Rows from block 8 of the audio encoder of a small audio captioner, named by matrix and row number. Rows with one number belong to one neuron. Each number is 128 + 24 x the weight over its row's rms, rounded and kept within 0 to 255. All counts start at 0.
After each neuron's rows are labels from the 100 clips, of 14976, where the neuron reaches its highest value: "top examples" is what is common among them. Only what is clearly more common there than usual is listed. The data: drum patterns on synthesised drum kits. In brackets: how many of the 100, against the usual share in percent.
# fc1: MLP up (encoder.blocks.8.mlp.fc1.weight, 1024x256), inputs 0-127
# fc2: MLP down (encoder.blocks.8.mlp.fc2.weight, 256x1024, transposed), outputs 0-127

fc1.347 [170 125 155 100 112 125 144 122 121 112 138 144 120 187 123 137 118 129 151 144  98 131 141 114 134 117 139 117 129 162 171 180 135 102 174 150 151  90 101 101 105 116  89 115 114 131 147 130 125 118 154 116 126 140 127 147 154 110 151 146 108 150 118 137 121 136 126 123 129  98 147 149 119 135 160 122 149 116 107 118 160 121 111 129 101 125 142  79 134 111 122 134 147 112 101 130  96 107 187 125 132 136 154 127 136  99 174 134 131  55 123 147 122 107 120  88  84 118 125 111 136  99 145 125 136  80 147 127]
fc2.347 [104 132 146 100 117  93 102 157 143 139 130 132 133 117 138 160 133  99 145 143 156 112  56 172 123 125 139 151 143 125 161  97 121 135 114 175 138 146 109 143  89 142 112 113 116 119 117 103 116 131 136 135 134 153 108 132 114 137 115 124 131 105  92  91 188 152 129 160 152 129  95 138 184 126 149 114 119 124  64 139 131 113 147  85 145 157 106 164 131 118  99 117 151 102 100  93 172 124 137 154 131  95 139  86 116 139 169 124 163 148 131 131 140 132 135 102 137 121 133 101 152 130  89 115 184 172 144 138]
top examples: white noise (47 vs 7.5)

fc1.474 [157 156  98  58 102 103 148 120  87 140 149 155 141 144 125  83 170 123 130 187  99 118 145 132 151 148 149 171 124 161 155 113 124 117 122  92 121 143 115 155 144 110 123 121 120 153 101 114 128 143 164 114 121  99 157 120 136 132 113 162 127 101 117 117  98 183  88  88 173 117 138 167 109 171 129 103  80 140 116 125 113 149 134  52 119 152 128 141 131 102 115 132 116 158 129 129 111 124 125  83 165 123  99 171 110 140 129 109 124  74 142 116 145 125  98  87 123 158 164  94 108 122 133 152 156 127 119  93]
fc2.474 [138 156 113 161 123 170 113 127 157 144 120 128  74 126 166 112 129 120 130 138 130 117  60 142 177 109 129 131 107 110 121 101  96 168 125 131  99 158 111 111 159 113 120 109 137 121 118 134  98 159 130 106 146 150  89 103 151 106 148 161 139 136 176 108 118 108 124 128 120 147 125 131 124  97 121  80 192 126 129 139 121 129 154 156 126  97 117 115 126 158 143 147 102 109 154 112 103  89 123 136 136 180 109 111 150 124 124 114 142 173 131 119 158 122 152 123 111 151 114 137  90 120  89 138 139 190  98 126]
top examples: muffled (low-pass) (29 vs 12.2)

fc1.92 [122  74 143 149 102 107 131 166 119  87  90 150 100 135 109 100 100 130 127  93 139 174 141  90 105 126 116 134 110 137 170 146  77 162 155 109 134 132 144 127 126  75 105 168 109 129 100 182 107 121 108 171 107 102 138 125 124 145 134 110 117 106 148 128 170 135 120 157  70 101 156 154 143 132 145 144 134 129 126 159 136 154 127 123  88 127 171 133  80 127 132 146 113 109 136 135 156 127 167 132 105  89 142 116 151 131 104 128 116  99 106  88 154 147 117 156 101 107 133 139 107 108 192 178  86  75 138 147]
fc2.92 [149  97 139 125  96 147 115 118 139 150 109 108 101 105 112  96 131 110 118 118 125  97  64 103 111 144 170 130 125 117  99  86 162  97 104 107 110 120 148 164 134 126 119 135 138 130 122 114 142 123 161 116  85 138 109  95 150 132  99 139 133  96 169  78 139 100 127  87 106 152 121  83  97 130 103 138 127 124 146  84 116  95 142 157 119 125 114  91 117 111  92 104 117 132 128 133 125 105 143 135 116 161 110 101 148 116 109 126 117 140 153 161 123 113 110 128 129 116 156 123 152 142  85 137 154 166 108 102]
top examples: bossa nova (49 vs 8.3)

fc1.392 [134 129 164 115 144 103 119 127  92 153 138 134 132 137 126 106 110  97 132 161 143 135 137 133 106 134 109 150 116 175 137 135 140 122 125 143  86 118 107  73 103 106 148 120 135 133 148  87 167 131 144 102 173 128 115 154 120 123 144 137 141 174 105 118 159 103 125 125 140 113 139 145 101 131 141 123 159 121 131 125 157 124 122 116 119 134 109  68 148  95 125 142 166 149 119 119 106 141 146 137 122 156 156 126 113 119 125 103 124 102 129 145 127 118 172 122 111 132 138 144 131 114 107 129  96  68 120 111]
fc2.392 [152 145  99 139  95 107 108 143 147 125  82 105 145 118 140 143 117  89 140 170 124 119 112 142 139 119 119 107 126 122 184 165 165 149 139 158 118 101 154 120 110 136 138 132 133 140 120 158 110  92 138 118 146 165 103 147 172 132 141 153 114 149 110 110 155 154 124 196 112 107 145 153 164 133 104 126 119 147 120 115 146  88 141 130 132 119 165 127 121  79  95 102 135 138 131 137 151 147 121 113 129 143 174 119 123 121 115 125 167 114 113 126 132 137 162  90 150 150 128 140 169 157 119  93 129 124 163 109]
top examples: white noise (100 vs 7.5); quiet level (73 vs 29)

fc1.590 [137 119 132 110  81 134 130 132 124 143 112 128 149 132 163 129  77 134 105 107 152 152 150 179 117 133 121 135 110 157 133 133 156 110 116 100 100 149 104 140 183 160 106  91 136 162 164 141 147 166 169 140 120 135 108  89 161 158 137 158 162 141 147 118  88 124  93 104 140 155 158 154  96 143 101 151  95  96 120  88 111 126 128 139  98 112 135 130 136 145 128 113 154 108 192 139 114 134 140 130 186 137 180 154 136 110 143  97 117 117 114 103 108 177 129 144 137  95 163 101 106 115  75 118 155 138  78  81]
fc2.590 [135 122 157 147  89 149 134 151 139 153 119 127 105 127 127 137 102 155 104 106 188 159 132 167 132 128 117 136 141 153 144 110 137 162 102  96 113 171 115 125 114 158 143  70 141 143 172 146 163 130 127 122 153 128  69 109 116  96 102 168 111 142 153  83 116 110  97 119 144 157 151 151 165 121 137 141 106 126 132 139 112 136 144  82 144 144 141 115 153 116 111  96 136 117 143 212 126 120 137 125 143 106 132 156 120 129  97 137  98  80 143  94 112 143 122 126 117 128 135 107  93 139  88 128 150 146 148 118]
top examples: clipping (99 vs 7.8); text has "clipped" (99 vs 7.8)

fc1.90 [ 98  91 177 118 101  93 136 123 132 123 159 141 151  76 149 156 140  92 131  97 114 108 140 146 166 142 126 111  99 159 112 147 161 111 167 170 139 129 127 129 143 145  76 135 151 110 142 168 130  89 118 147 118  96 141 215 171 143 123  98  87 134 154 161 121 125 121 125 133 144  78 157 123 163 141 125 101  95 121 115 119 108 105 134 134 104 111 110 174 152 136  88 141 143 193 135  96  93 155 146 128 146 149 128 160 141 129 106 110 119 153 107 118 125 131 120  93 134 165 156  83  82  96 119 134 120 106  93]
fc2.90 [165 148 125 137 111 113  85 176 152 124 124 128 100 165  82  97  94  89 131 131  98 150 144  88 129 117 102  98 128 150 114 113  78 127  91  73 121 111 191 141 153 122  83  91 138 187 153 144 126 153 122 173 154  88 107 136 118 126 111 127 115 126 121 133 142 130 135 105 144 147 135 130 170 128 103 122 144 163 138 148 131 145 124  98  95 131 145 165 169 146 135  96 169 153 132 126 148 122 115 137 141 118 144 167  99 136 129 131 141 128 132 139 138 160  96 172 155 144 134 131  89 116 155 171 141 123 127  98]
top examples: bossa nova (74 vs 8.3); tempo: 150 to 160 bpm (31 vs 10.1); tempo: 160 to 170 bpm (27 vs 10.1)

fc1.462 [125 118 111 129 126 142 122 131 101 136 152 115 137 111 153  97  66 135 114 168 144 113 137 124 138 160 120 149 127 142 160 137 164 101  92 129 155 139  96 153 157 147 134 148 169 106 138 123 104 111 117 126 145 143 166 153 124 100 161 153 129  95 111 123  89 132 104 121 137 135 152  96  75 120 113 130  83 132 162 106 135 131 121 149 111 129 145 117 109 101 186 107 135 153 121  99  75 151 126 137 147 180 131 169 112 109 169 105 129 152 150 149 148 128 116 110  89 112 151 127 157  89 149  70 132 138 148 122]
fc2.462 [120 112 145 149 117 127 144 117 135 169 148 103 122 154 122  86 123 139 134 139 140  98 110 145  99 140  94 131 128 160 135  81 104 102 113 127 103 132 141 132 142  91 125 183 113 182 149 124 141 103 174 140 104 128 155 162 110 115 140 112 122 121 164 118 158 172 119 105 124 140 146 112  82 121 132 107 126 163 151  92 161  97 102 118 120 149 120 110 130 102 134 130  83  96 138 139 137 115  86 143 153 167 108 116 145  89 154 101 155 136 136 116  95 116 126 123 112 105 144 146 160 106 102 138 140 148 147 145]
top examples: shaker (100 vs 29.7)

fc1.58 [ 94 118 113 166 171 160 113 117  90 152 129 137  79 166 150 165 170 116 100  85 114 147 138 114 116 122 151 132  98 128 152 168 124 139 141  99 157 115 139  94 126  87 170 101 104 128 126 145  87 137  92  90 106 137  94 124 142  97 147 124 147 179 105 175 111  98 114 112 132 127 117 113 121  70 110 150 178 121 134 140  94 110 128 147 152 142 143 131 112  78 119 141 162  88 125 134 102 105 134 135 129 109 139 144 148 142 124 149 124 154 112  95 122 134 147 129 110 145  99  92 120 114 138 115  93 133 156 101]
fc2.58 [173 145 136 134 129 173 139 155 114 191 127 128  70 107 158 108 117 116 156 128 142 131  89 170 161 133 175 141  81 129 128 114 106 128 109 113 128 118  94  95 113 141 109 120 132  96 154 136 169 155 145 106 121 136 106 123 126 117 139 128 167 147 146 104 146 128 134 106 133 140 111 121  98 117  96 113 156  96 130 121 127 130 114 155 148 136 159 104 133 114 146 130 124  96  82 126 157 139 109 153 151 180  89 147 125 136 125 104 132 106 159  87 161 109 110 157 135 135 138 118 120  97  92  90 122 141 103 109]
top examples: bossa nova (25 vs 8.3)

fc1.319 [114 120 170 158 127 129 168 135 116 131 109 148 116 107 128 142 157 159 126  97 134 142 134 175 132 162 124 139 130 198 138 154 172 141 155 170 193 113  99 107 121 145 164 146 143 110 133 102 173 127 133 108 129 149 166 118 149 124 105 145 171  95 129 111 137 122 152 132  81 172 133 160 112  98 130  90 130 106 119 119 136 153 131 159 119 133 116 144 107 124 204 156 143 155 141 144  92 195 168  92 118 145 101 140 164 152 118 120 120 145  97 141 127 129 164 159 133 139 140 107  92 147 109 133 125 107 164 150]
fc2.319 [ 96 145 129 124 164 137 144 111 159 120 144 132 132 143 136 150 170 167  81 143 143 115 127 141  93 156 133 149 141 129 103 137 140 160 178 166 183 152 101 135  99 148 162 184 116  53 116 101 115 142 142  96 141 108 102 139 151 105 117 119  97  87 121 127 125 130 151 116 127 103 104 173 100 118 129 132 125 129 128 114  95  99 114 138 141 119 105 113 119 123 122 159 118 113 133 123 154  68 111 156  98 115 133 107 137 143 131 130  85 118 130 113 119 128 122  69 155 121 114 135 116 153 121 155  91 170 159 161]
top examples: bossa nova (99 vs 8.3)

fc1.603 [132 109 161 116  76 125 112 142 138 147 140 141 146 135 136 148 117 163 120 149 146  92 140 147 134 134 154 164 103 153 168 146 193 100 132  92 104 143 136 140 153 147 147 114 140 169 187 152 132 161 169 147  91 141 124 116 113 126 122 179 161 141 162 116 106 121  67  94 115 143 137 151  96 153 101 138 103 138 144 124  94 135 148 112 133 121 141 136 118 129 134 106 143 117 147 121 130 150 120 118 174 136 128 150 106 100 157  94 149 117 110  75 118 160 107 138 137 108 172  94 122 111 128  92 152 129  82 107]
fc2.603 [147 151 131 158 102 157 157 103 116 142  98 136 131 137 142 158 118 121  97 113 164 145 104 170 139 123 123 141  94 133 134 158 108 174 131 114 120 162 157 101 127 155 133  87 120  87 128 111 144 131 107  98 163 113  64 100 128 109 155 164 137 161 122 102 131  99 124 126 133 159 160 134 143 116 148 117 153 105 136 135 135 135 126 137 144 106 148 105 144 109 119 139 161 155 129 209  92  89 120 157 134 122 144 120 140 131 108 140 118 111 162  75 130 152 124 138 114 133  83 137  80  98 122 114  87 135  94 165]
top examples: clipping (100 vs 7.8); text has "clipped" (100 vs 7.8)

fc1.63 [146 149 125  93 115 150 122 131  74 139 125 121  90 131 111  93 108 130 121 155 119 146 140 121 146 139  97 148 113 124 138 147  88 138 125 124 118 152 109 131 196  75 161  85 119  67  93 135 153 124  97  99 162 116 132 142 132 103 131 150 128 124 128 148 144 109 117  97 156 152 185 107  93 100 140 134 145 156 119 120 124 134 134 126  97 119 129 113 115 102 151 115 169 136 141 140  58 126 121 120 109 182 140 153 174 137 133 127 119 136 149 135 160 159 128 108  97  90 143 147 118  83 181 132 132 153 132 116]
fc2.63 [114  91 145  88 108 132 116 150 127 132 154  90 167 107 131 122 138 162 109 122 151 116  59 126 107 133  96 122 173 145 106  85 133 121 112 147  89 146 105 113 153 104 111 159 123 170 132  99 130 129 167 153 126 119 149 146 102 115 127 161 113 135 148  98 138 136 100 135 112 126 170 130 113 115 153 122  84 166 136 130 171 144 148  97 127 124 140 140 125 139 137 147 113 135 166 166 126 110  90  94 136 135 159 124 163 119 127 108 113 134 166 128 138 157 119 145 138  99 186 168 145 153 142 140 188 145 160 121]
top examples: shaker (100 vs 29.7)

fc1.472 [134 148 108 126 107 161 148 129 118 161 159 132 119 107 142  82 130 123 145 124 127 118 135 140 140 164 122 148 113 102 121 120 153 150 114 107 121 147 115 141 114  98 145 120  89 102 165 130 141 165 160 159 156 149 114 144 114 153 154 147 151 137 133 126 136 122 100  68 149 109 167 111 136 163 143 127 132 149 157 125 116 113 123 149 144 120 105  81 181 129 186 142 155 173 139 171  94 140 114 158 142 190 120 138 159 127 133 111 145  82 118 147 131 129 120 117 112 103 121 169 135  90 140 122 155 106  79  98]
fc2.472 [124 123 134 132 119 115 137 144 128 151 127 126 114 129 105 134 146 122 115 122 113 116   0 134 111 140 133 127 137  92 111 124 126 132 115 155 111 143 171 126  91 129 129 117 110 146 140 105 134 138 139 138 143 130 113 146 116 134 143 130 136 120 116 116 154 121 135 144 120 129 127 121 147 134 141 107 124 129 112 120 138 131 139 110 164 140 140 137 151 120 117 135 130 143 161 124 155 117 116 125 135 143 122  94 133 157 138 130 137 130 134 149 136 140 144 108 153 158  96 163 133 145 120 134 135 141 128 140]
top examples: muffled (low-pass) (50 vs 12.2); mains hum (34 vs 7.8)

fc1.218 [107 129 113 148 181 140 127  71 118 150 137 113 124 133 147 151 126 150 108 150 103 124 133 108 104 126 139 128 100  93 133 157 149  99 117 142 135 110 105 101 112 170 144 130 115 128 122 128  83 163 130 118 138 140 108 142 115 152 124 138 151 144 127 158  26 121 144 137 123 117 103 126 135 112  60 111 147 105 141 137 108 114 110 142 182 163 142 122 121  94 124 131 113 111 124 122 112 178 108 127 141 131 111 137  79 162 158 129 106 154  91 117 136 124 130  81 124 119 141 148 111 148 113  96 111 135 124 128]
fc2.218 [142 123 125 100 110 143 158 178 127 140 127 127 100  79 100 112 127 106 151  74 134 113  81 185 131 136 175 135 116 137 132 102  97 125  97 111 112 150 163 121 169 101 104 126 153 110 103 131 148 154 135 136 108 103 151 127 153 146 114 134 104 125 118 116 197 132 139  97 140 172 131  99 102 145 159 131 133 150 115 129 130 116 140 112 142 100 111 106 135 109 118 120 139 128 153 126 128  93 159 150 140 179 147 126 165 117  95 123 144 106 139 101 103 120 114 196 120 136 122 141 144  91 100 117 122 121 120 141]
top examples: shaker (76 vs 29.7)

fc1.594 [145 133 112 120 145 129 129 129  79 161 116  98  79  96 166  81 113 115 105 123 118 110 143 154 148 126 150 130  89 123 110 147 108 126 110  98 142 140  90 116 151  79 136 120 165 122  97 135 128 149 159 113 112 149 155 150 115 140 169 134 129 122 108 126  78 129 131  72 164 157 156 100  88 107  97 135 153 121 116  89 109 117 139 131 138 144  88 108 113  95 128  70 145 139 161 147  93 143 135 123 137 179 136 187 130 122 161 111 126 156 107 141 165 152 126 141 104 153 148 112 123 113 113 108 163 113 140  97]
fc2.594 [107  79 120  88 108 107 132 148 146 103 139  85 212 141 102 167 101 140 132 124 102 134 109 107 123  81  96 129 199 126 110 109 141 134 149 147 138 127 123 118 101 133 134 157 137 158 141 118 157 124 145 135 135 103 153 138 119 121 124 133  72 122 117 123 103 139 139 161 125 112 116 165 169 159 171 145  87 128 125 109 163 139 118 106  99 124  92 139 136 174  92 117 129 134 136 158 143 138 145  83  93  78 166 140 133 122 121 136  70 129 122 148  85 143 118 122 162 105 130 121 146 156 135 125 159 110 121 132]
top examples: shaker (99 vs 29.7)

fc1.82 [134 120 129 111 178 138 132 124  96  87 135 149 130 164 140 118 172 169 143 107 111 123 137 148 131 113 117 168 106 117 151 110 168 123 124 165 166 119 127  98 130 131 118 107 103  94 151 110  75 131  95 128 124 150 101 119 115 140 124 111 147 127 119 157  75 197 130 105 143 155  98 141 137 174 119 118  98 108 124 124  89 134  81 115 110 132 119 127 161 111 113 140  85 113 119 161  87 114 105 134 124 141 114 135 103 118 112 155 118  60 131 118 118 100 123  82 121 143 104 113 115 148 141 133 126  96 104 154]
fc2.82 [161 142 110 145 141 113 117 139 153 164 103 121 120 148 130 172 127 149 159 176  84 131  94 145 151  72 156  90 175 117 145  87 122  95 116 105 131 121 127 141 135 105 143  96 113 168 120 107  98 133 179 124 127 106 188 108 104 138 119 131 112 129 151 100 116 103 112 134 144 127  83  93 152 138 139 151 142 128 138 123 152 127 139 148 180 145 133 147 109 146 106 134 118  91 107 122 159  90 151  95 159 149 130 121 145 158 113 137  99 159 134 104 170  96 106 133 124 129 161 126 145 152 137 147 158 161  83 110]
top examples: snare (87 vs 50.1); reverberation (79 vs 35.5); text has "room" (79 vs 35.5); text has "reverberant" (79 vs 35.5)

fc1.99 [134 164 160 116 106 152 138 109 128 122  75 135 115 103 103 117 131 133 134 100 128 171 144  96 159 110 111 186 125 106 139 121  78 143 120 129 143 116  98 156 141 106 120 112 121  80  84  97 133 142  88 160 163 128 101 145 134 202  99 147 106 134 134 170 144 130 143  93 139 158 114 155 155 131 151 159 152 146 107 138  79 154 109 130 115 121 107 150  95 118 164 109 118 104 138 144 159 159 158 106  95 116 101 147 126 133  78 168 115 111 122 127 133 138 109 127 121 112 126 174 144 132 104 130 121 124 137 138]
fc2.99 [125 112 146 112 128 111 186 120 124 128 119 149  88 114 133 148 124 116 104 141 112 136 113 154 127 131 121 122 141 112 181 147  81 123 136 112 109  89 133 148 152 141 164 122 159  96  93 146 153 166 131 168 155  64  67 140 143 164  94 130  99 112 138 147  82 144 119 145 158 174 159 152 184 141 132 129 141  85  86  66 126 121 123 133 154 128 121 101 135 135 145 103 150 119 110 135 141 149 148 105 129 174 139 148 150 115 137 121 112 113 153 141 139 101 118  91  98 112  97 124 137 116 147 104 129 123 139 107]
top examples: clipping (93 vs 7.8); text has "clipped" (93 vs 7.8); reverberation (77 vs 35.5); text has "room" (77 vs 35.5)

fc1.304 [139 165 102 103 104  95 136 138  55 117 154 144 137 160 143  88 165 147 147 179 144  98 136 135 134 156 142 173 118 136 125 143  96 130 134  95 107 156 142 156 140 104 139 103 146 102 112 112 117 165 157 117 105 125 157 100  96 126 164 147 153 113 136 133  90 163  98  96 152 103 153 137 104 154 118 116  94 138 164 125 135 157 125  85 126 156 113 131 115  90 138 128 144 165 166 129  64 153 110 106 183 135 138 156 119 100 123 107 134  97 115 138 140 125  96  98 116 112 164 107  92  85 158 145 146 110  90 108]
fc2.304 [143  97 117 149 107 130 137 101 127 135 131 141  95  89 131 117 140 110 100 135 106 112  32 129 160 143  92 141 106  87 146 115 113 123 124 137  76 123 122 156 188 100 149 126 132 103 105 154 145 114 119  94 131 132 109 164 106 142 152 138 159 122 160 127 131 104  72 128 128 153 172 124 108 134 143 102 198 119 116 141 128 149 119 152 104  77 177 129 129 138 136 160 120 145 163 132 120 123 127 126 131 146 129 141 156 133 145  93 132 162 146 135 159 127 142 168 107 129 150 147 127 104 127  97 135 156 114 158]
top examples: muffled (low-pass) (58 vs 12.2); white noise (34 vs 7.5)

fc1.131 [119 151  88 157 145 101 144  99 112 125 126 136 163 117 121 116 169 173  70 164 138 107 148 124 140 115  94 157 129 136 103 109 116 102  91 118 126 166 132 112 135 111  66 138 119 117 123  90 109 156 135  94 147 108 110 128  95 150 105 149  93 158  90 121  95 119 141 104 114  99 143 177 102 145  95  99 101 144  93 178 155 121 127 140  69 107 137 102 149 136 172 132 116 160 146 109 100 111 119 103 139 165 119 112 130 132  94  96 118 114 154  97 151 111 151 117 109 163 137 133  94 123  79 146 113  78 131 113]
fc2.131 [152 135  77 155 116 106  87 106 122 160 120 136 106 112 161 120 136 143  99 137 134  90 122 115 181 116 113 130  67 139 104 141 144 121 105 116 153 129 146 142 140 135  71 118 129 115  85 114  96 133 133  77 121 143 132 115 111 138 129 115 103 177 103 121 127 108 152 114 116 101 141 156 132 118 108 110 109  99 118 161 135  95 130 135 131 165 116 105  95  98 108  75  91 141 123 135 131  94  93 127 144 173 103 126 118 116 110 111 113  92 119 149 137 108 120 138 123 149  82  82 141 129 120 114  91 123 145  96]
top examples: white noise (80 vs 7.5); reverberation (65 vs 35.5); text has "reverberant" (65 vs 35.5); text has "room" (65 vs 35.5)

fc1.492 [150 139 182 129 128  99 123 154 103 149 137 108 108 152 120 117  83  98 155 162 128 126 139 103 120 126 133 136 134 173 153 162 137 106 155 132  93  88 106  66 104 135 163 119 122 142 141  77 142 130 145 111 166 100 135 154 135  90 145 156 102 187 121 127 121 122 111 153 121 103 139 129 110 123 113 140 138 100 130 112 153 135 113 123 117 148 118  88 136  91 117 149 166 137 109 109 102 119 143 155 119 141 170 131 130 105 150 116 119 101 128 152 120 112 139 119 127 137 126 158 173 103 141  95  74  53 114 116]
fc2.492 [172 163 121 128 102 109  91 138 150 146  86 104 155 112 126 155 132  92 156 149 147 120 120 138 123 140 134 102 156 141 157 163 150 152 129 161 123 113 156 131  87 145 147 161 129 145 126 127 104 121 145 113 120 175 120 156 181 140 141 170 134 153 124  91 127 148 130 185 100 118 148 126 164 117 117 101 125 147 113 139 152  89 152 144 123 121 145 132  97 118 104 141 130 136 125 114 149 161 132 100 111 154 166 119 139 129 145 122 169 117 138 132 145 140 168  79 146 134 155 144 156 145 119 112 170 156 158 142]
top examples: white noise (57 vs 7.5); ride cymbal (40 vs 18.4)

fc1.195 [144 150 112  86 110 139 110  65 135  92 162 107 122 108 134  91 126 118 116 147  95 100 150 131  92 137 143  78  85 149 164 117 155  73 140  97 136 116 135 115 121  57 135 113 153 105 158 110 178 152  93 117 126 111 114 118 124 137 149 155 114 153 139 100  86 155  71 106 119 107 120 136 116  83 129 134 104 118 150 120 118 123  95 129 131 102 114 116 126  78 134  96 127 105 150 147 108  87 123 142 140 110 122 124 103 136 132 113 138  97 120  79 135 148  52 130 121 126 111 114 142 121 115  83  89 104 108  69]
fc2.195 [113 119 170  93 172 148 128 159 157 141 148 137 112 110 144 108 113 145 166 113 176 147 128 117 150 160 133 143 153  89 109  90 173 102  92 161 152 164 108 122 115 152 136 114 127 156 132  64 142 156 137 104 140 139 124 146  78 113 131  76 139 100 128  75 170 138 120 138 109  87 110 112 142 101 175 121  87 155 183 129 135 139 136 145 134 141 106 123 154 117 161 155  89 135  96 128 138 115 114 165 165 128 131  72 121 147 133 141 144 128 124 109 109 126 117 154 120 150 117 136  93 138 118 149 142 148 119 131]
top examples: muffled (low-pass) (71 vs 12.2); clipping (34 vs 7.8); text has "clipped" (34 vs 7.8)

fc1.559 [130 161 140 116 145 136 109 100 126 111 188 125 158 173 143 145 148 171 118 103 150 106 145 147 118 112 114 140 143 172 119 163 127  59 108 137 138 138 127 112 104 134 158 155 150 168 180  93 142 138 111 113  68 127  92  98 149  82  85 120 115 153 151 164 114 139  68 125  88 146 105 114 145 146 101 145 107 124 132 168  89 137 117 101 123 151 149 125 146  92 162 169 144 102 115 159  97 139 116 120 163 124 139 172 107 118 113  98 109  84 134 127 106 116 137 141 115 106 158 116 144 174 137 103 118 119 132 146]
fc2.559 [108 155 108 125 170 112 132 155 131 115 124 142 139 139 146 114 110 119 145 115 124 104  96 111 167 121 117 117 115 170 149 152 112 122 120 167 115 117 151 110 120 111 160 117 160 110 122 126 163 132 100 131 121 110 165 131  97 145 153 116 142 143 150 123 133 103 147 168 162 124 131 157 134 127 146  95 114  84 137 139 179 114 123 155 140  85 155 162 104 135 144  84 108  94 159 136 129 150 135 104 157 136  89 121 156 119 125 122 165 129 165  93 118 113  91 139 114 137 104 158 161 100 143 101 133 116 125 126]
top examples: bossa nova (29 vs 8.3)

fc1.50 [121 139 120 150 126 121  98  91  74 146 118 107 121 132 161 104 145 143 124 168 129 111 142 144 130 142 108 129 107 110 164 129 137 130 122 136  91 126 122 167 161 123  75 121 117  79  95 132 124 156 138 128 157 159 127 122 122 173 175 127 169 103 125 124  89 103 106 104 154 145 130 140  78 127 122 135 128 125 136  90 108 147 126 183 110 120 167 127 124  67 117 111  73 163 150 124  92 141 122 109 167 102 117 130  96 139 128 105 133 154 138 168 164 148 144 120  86 167 135 115  90 114 112 146 132 147  77 117]
fc2.50 [ 95 110 156 124 111 105 149 140 155 113 132 111 142 138 114 113 130 146 118 118 116 113 110 121 116 131 145  98 135 174 138  61 117 160 144 115  64  94 144 124 129 137 104 126 114 137 133 161  88 130 146 125 121 127 121 177 139  91 128 109  63 147 141 111 119  88 113 144  97 140  96 117  93 103 147 113 114 136 131 135 144 117 158 129 151 135 153 108 131 142 122  97  87 106 155 138 140  93 155 125 129 149 142  97 185  85 148 120  96 127 162  84 130 127 168 133 133 128 127 164 130 119 147 159 102 115 139 140]
top examples: shaker (87 vs 29.7); cowbell (47 vs 13.6); half-time (39 vs 8.1)

fc1.161 [124 125 139 137 107 107 151 134 112 113 108 137 113 109  93 116 120 169 154 133 125 116 139 114 110 131 142 150 138 113 183 111 109  84 143 164 156 119 109 127 115 106 129 122 122 142  92 128 131 127 119 139 118 188  90 119  93 123 109  93 159  97 123 178 129 166 126 170  49 121 137 116 117 118 134 141 104 178 135 124  95 158 133 142 119 130 169 146 133 108 139 151  80 109 122 142 158 151 125 105 148 148 100 103 154 120 135 150 138 143  72 105 141 151 139 124 116 152 120 128 184 169 146 128 139 102 152 119]
fc2.161 [182 133  88 146 120 128 103 133 129 118  99 122 105 169 116  87  53 119 132 143  86 134 108 106 133 104 102  90 121 119 122 131  78 107 122  80 100 106 179 142 160 106  85  65 144 173 158 162 102 149 127 130 133 143 136  89 133 121  98 113 125 124 112 110 144 118 147 136 160 155 134 115 149 107 122 120 136 146  96 134 136 139 119 126 114  98 162 146 123 130 138 157 149 133 124 107 109 120 121  78 148 142 183 149 112 116 120 145 149 162 110 164 177 119 118 199 133 140 132 139 142 142 176 130 143 137  83 135]
top examples: bossa nova (100 vs 8.3); closed hi-hat (73 vs 36.8)

fc1.43 [123 167 165 134 152 131 181 106 153 100 162 147 149 174 160 143 117 124 134 108 140 165 149 163 124 118 153 165 140 126 147 116  98 102 126 107 117 177 117 101 161 156 116 150 146 156 172 148 133 159 132 139 138 130 129 155 145 102 115 128 140 165 154 188  93 152 116 134 113 110 109 104 170 133 128 145 146 127 115 118 121 126  81 123 148 180 125  51 159 132 124 127 123  85 123 129 136 137 142 129 150 132 160 145 142 137 115 113 107 120 108  92  84 104 150 101  80 129 125 103 148  79 113 142 141 124 100 136]
fc2.43 [117 106 125 143 160 134 115  99 137 135 102 138 154 101 115 138 155 181 133 141 157 126 145 145 123 134 117 154 129 143 157 131 158 134  92 129 173 122 138 137 136 170 154 123 113 100 105 124 154  58 100 125 102 138 133 109 148 101 125 116 203 126 100 132 139 133 125 135 150 145 128 103 102  61 158 133 129 125 134 119 151 127 114 129 115 119 132 179 119 132 157 121 107 143 121 131 104 127 138 143 134 103  82 157  98 119 136 123 105 156 110 139 111 119 168 146 141 122 104 127 129 170 135 139 116 155 187 132]
top examples: bossa nova (60 vs 8.3); thin (high-pass) (38 vs 12.3)

fc1.262 [141 109 159  98 117 129 115 132 121  96 161 155 148 146 129 137 144 107 151 125 123 133 138 116 144 137 160 112  92 160 164 197 125  99 180 150 131 111 137 120 151  74 136 126 131 172 103 154 133 162 118 112 120 147 137 150 156  98 108 128  72 120 118 138 114 134 127  79  94  85 165 109 111 149 117  97 124 142 140 121 137 118 104 122 134 147 130  82 118  79 136 131 114 151 140 138  86 116 127 147 107 168 136 157 146 127 124 122 118  72  93 128  93 108 124 102 100 125 138 123 124 121 137 143 121  70 128 123]
fc2.262 [100 109 141 120 110 116 148 136 132 130 128 129 144  92 146 153 140 108 117 130 168 130  64 166  86 144 124 147 143 142 110 114 133 130 142 209 133 118  77 127 120 142 163 144 119  80  91 113 139 100 123 140  90 114 115 136 118 137  61  98 141 119  85 131 125 172 122 191 130 125 107 147 157 135 124 114 115 149  77 117 120 109 100  72 135 137 101 157 140 119 112 104 142 117 120 128 161 132 139 160 125  79 133 119 104 125 131 115  99 145 139 128 117 139 123 151 158 132 147 116 149 144 103 111 147 143 191 158]
top examples: white noise (54 vs 7.5); tempo: 70 to 80 bpm (35 vs 10.1); march (27 vs 8.1)